Rows from block 3 of the text encoder of a small contrastive image-text model, named by matrix and row number. Rows with one number belong to one neuron. Each number is 200 + 20 x the weight over its row's rms, rounded and kept within 0 to 999. All counts start at 0. After the name is the row's rms in percent of the matrix's.
Before each neuron's rows are labels from the 100 texts, of 14976, where the neuron reaches its highest value: "fires on" is the input token at the peak. Only what is clearly more common there than usual is listed. The data: rendered made-up planets. In brackets: how many of the 100.
# fc1: MLP up (text_encoder.blocks.3.mlp.fc1.weight, 1280x320), inputs 160-199
# fc2: MLP down (text_encoder.blocks.3.mlp.fc2.weight, 320x1280, transposed), outputs 160-199

fires on: "<end>" (100)
fc1.382,107,223,162,167,225,222,199,180,220,204,199,213,218,221,185,179,195,186,187,191,207,157,206,204,196,204,191,189,204,210,188,203,172,168,170,180,242,160,221,234,226
fc2.382,114,190,209,208,193,211,204,199,190,201,174,187,192,182,227,217,198,187,228,183,210,208,219,229,198,193,211,199,177,183,212,237,212,213,224,196,178,201,186,180,183

fires on: "<end>" (100)
fc1.471,147,242,175,216,185,206,191,191,182,216,212,201,242,189,148,190,223,200,161,181,163,188,205,194,210,167,207,220,176,189,210,211,184,156,201,202,224,166,196,176,205
fc2.471,120,187,206,220,199,201,215,178,191,222,177,217,176,195,239,218,194,214,217,215,206,222,227,221,182,201,218,210,205,234,173,188,200,208,222,205,177,222,177,179,212

fires on: "<end>" (100)
fc1.571,123,229,195,180,196,201,195,182,200,200,205,197,216,207,174,172,171,172,214,198,204,185,211,159,208,163,221,178,198,204,194,196,198,164,171,179,211,172,235,203,204
fc2.571,150,189,196,229,220,186,228,174,180,200,190,195,210,205,228,211,201,207,220,222,207,251,204,235,176,210,186,194,198,194,206,219,191,224,234,190,187,211,171,162,195

fires on: "<end>" (100)
fc1.754,119,199,176,180,186,203,168,207,209,222,209,220,188,190,200,203,175,213,218,211,164,206,198,183,215,175,218,191,207,230,195,188,197,144,179,208,203,215,235,212,200
fc2.754,080,195,210,169,215,210,223,209,250,163,194,194,173,218,228,188,205,188,237,225,225,201,184,206,187,219,192,208,222,198,194,181,192,226,180,199,208,205,215,203,213

fires on: "," (100)
fc1.573,155,222,191,186,185,202,185,203,198,232,187,209,180,197,203,200,195,213,214,195,154,178,198,182,215,168,222,191,199,225,210,185,206,172,198,209,210,194,213,212,205
fc2.573,176,189,190,192,230,186,238,195,238,168,193,186,200,241,213,182,198,170,235,222,229,217,196,211,170,231,192,206,231,187,185,202,170,230,202,174,204,204,197,178,233

fires on: "moon" (100)
fc1.199,126,198,199,174,182,210,171,225,228,214,173,219,176,189,203,194,170,195,224,203,200,170,198,178,197,208,213,177,201,222,183,170,199,191,172,202,194,208,218,232,213
fc2.199,104,180,225,203,189,186,184,239,191,172,237,189,210,188,200,193,177,203,192,192,212,214,187,212,214,234,194,194,204,188,202,193,220,200,186,224,212,204,199,217,200

fires on: "rings" (100)
fc1.266,129,235,182,222,198,212,223,189,190,230,194,208,217,195,189,194,206,199,195,166,169,197,213,214,190,156,218,201,204,217,179,214,197,168,190,190,219,166,195,197,208
fc2.266,133,181,217,212,206,201,218,210,196,180,194,179,201,188,241,224,164,178,227,193,225,218,236,229,179,211,200,187,174,179,208,236,216,215,197,193,172,210,193,206,190

fires on: "," (100)
fc1.759,110,201,203,211,154,199,160,224,186,216,220,205,207,198,229,204,214,220,209,181,152,205,215,202,225,165,210,187,197,209,225,197,195,176,189,226,221,220,208,216,196
fc2.759,101,190,228,196,174,213,211,238,213,195,194,166,183,166,221,230,199,206,229,186,215,195,234,195,215,191,212,215,132,192,246,205,246,216,178,227,186,206,217,205,144

fires on: "rings" (100)
fc1.205,133,224,165,194,222,222,192,167,205,210,187,241,199,207,202,185,151,193,189,194,203,208,200,223,200,181,206,182,210,210,171,205,180,181,182,184,205,177,199,204,215
fc2.205,126,186,212,211,203,191,219,199,197,191,171,190,197,187,211,216,212,176,225,176,216,199,228,210,188,195,222,224,184,183,203,228,209,215,196,189,180,196,205,188,193

fires on: "," (100)
fc1.458,150,220,197,186,189,210,174,213,200,221,209,216,185,188,196,200,193,204,202,187,162,170,199,183,216,166,207,192,194,236,200,190,192,147,198,203,214,180,216,211,205
fc2.458,174,191,191,185,227,192,238,193,244,171,185,184,195,237,227,184,196,167,241,216,229,211,204,204,175,223,199,217,225,188,190,202,173,232,192,173,201,201,204,177,224

fires on: "moons" (100)
fc1.424,111,223,162,224,208,199,207,163,187,217,191,215,208,212,213,207,199,197,199,210,164,218,191,233,187,174,208,154,217,212,188,196,162,180,222,177,215,199,195,197,202
fc2.424,085,210,219,188,177,182,197,227,181,185,204,179,197,173,171,202,152,192,224,163,220,186,216,212,224,193,204,163,171,176,227,223,226,207,162,210,201,178,230,235,175

fires on: "<end>" (100)
fc1.540,145,247,165,201,212,221,200,199,180,221,220,212,236,202,156,175,209,183,196,201,192,201,204,216,201,161,191,197,193,195,199,206,186,166,207,178,228,172,192,200,208
fc2.540,134,178,215,224,186,207,216,197,184,213,202,204,177,187,220,224,198,212,186,214,210,231,223,229,185,215,205,219,192,222,190,184,209,216,232,216,170,227,172,166,198

fires on: "," (100)
fc1.301,152,230,199,184,192,194,168,197,190,227,186,198,185,198,185,194,190,210,201,189,159,177,193,178,207,173,210,208,206,218,188,187,200,155,198,203,214,210,220,218,199
fc2.301,182,189,190,177,233,191,237,199,234,169,190,192,200,243,222,181,193,174,235,228,229,204,190,204,169,233,187,211,237,189,185,197,166,230,198,177,204,205,206,188,233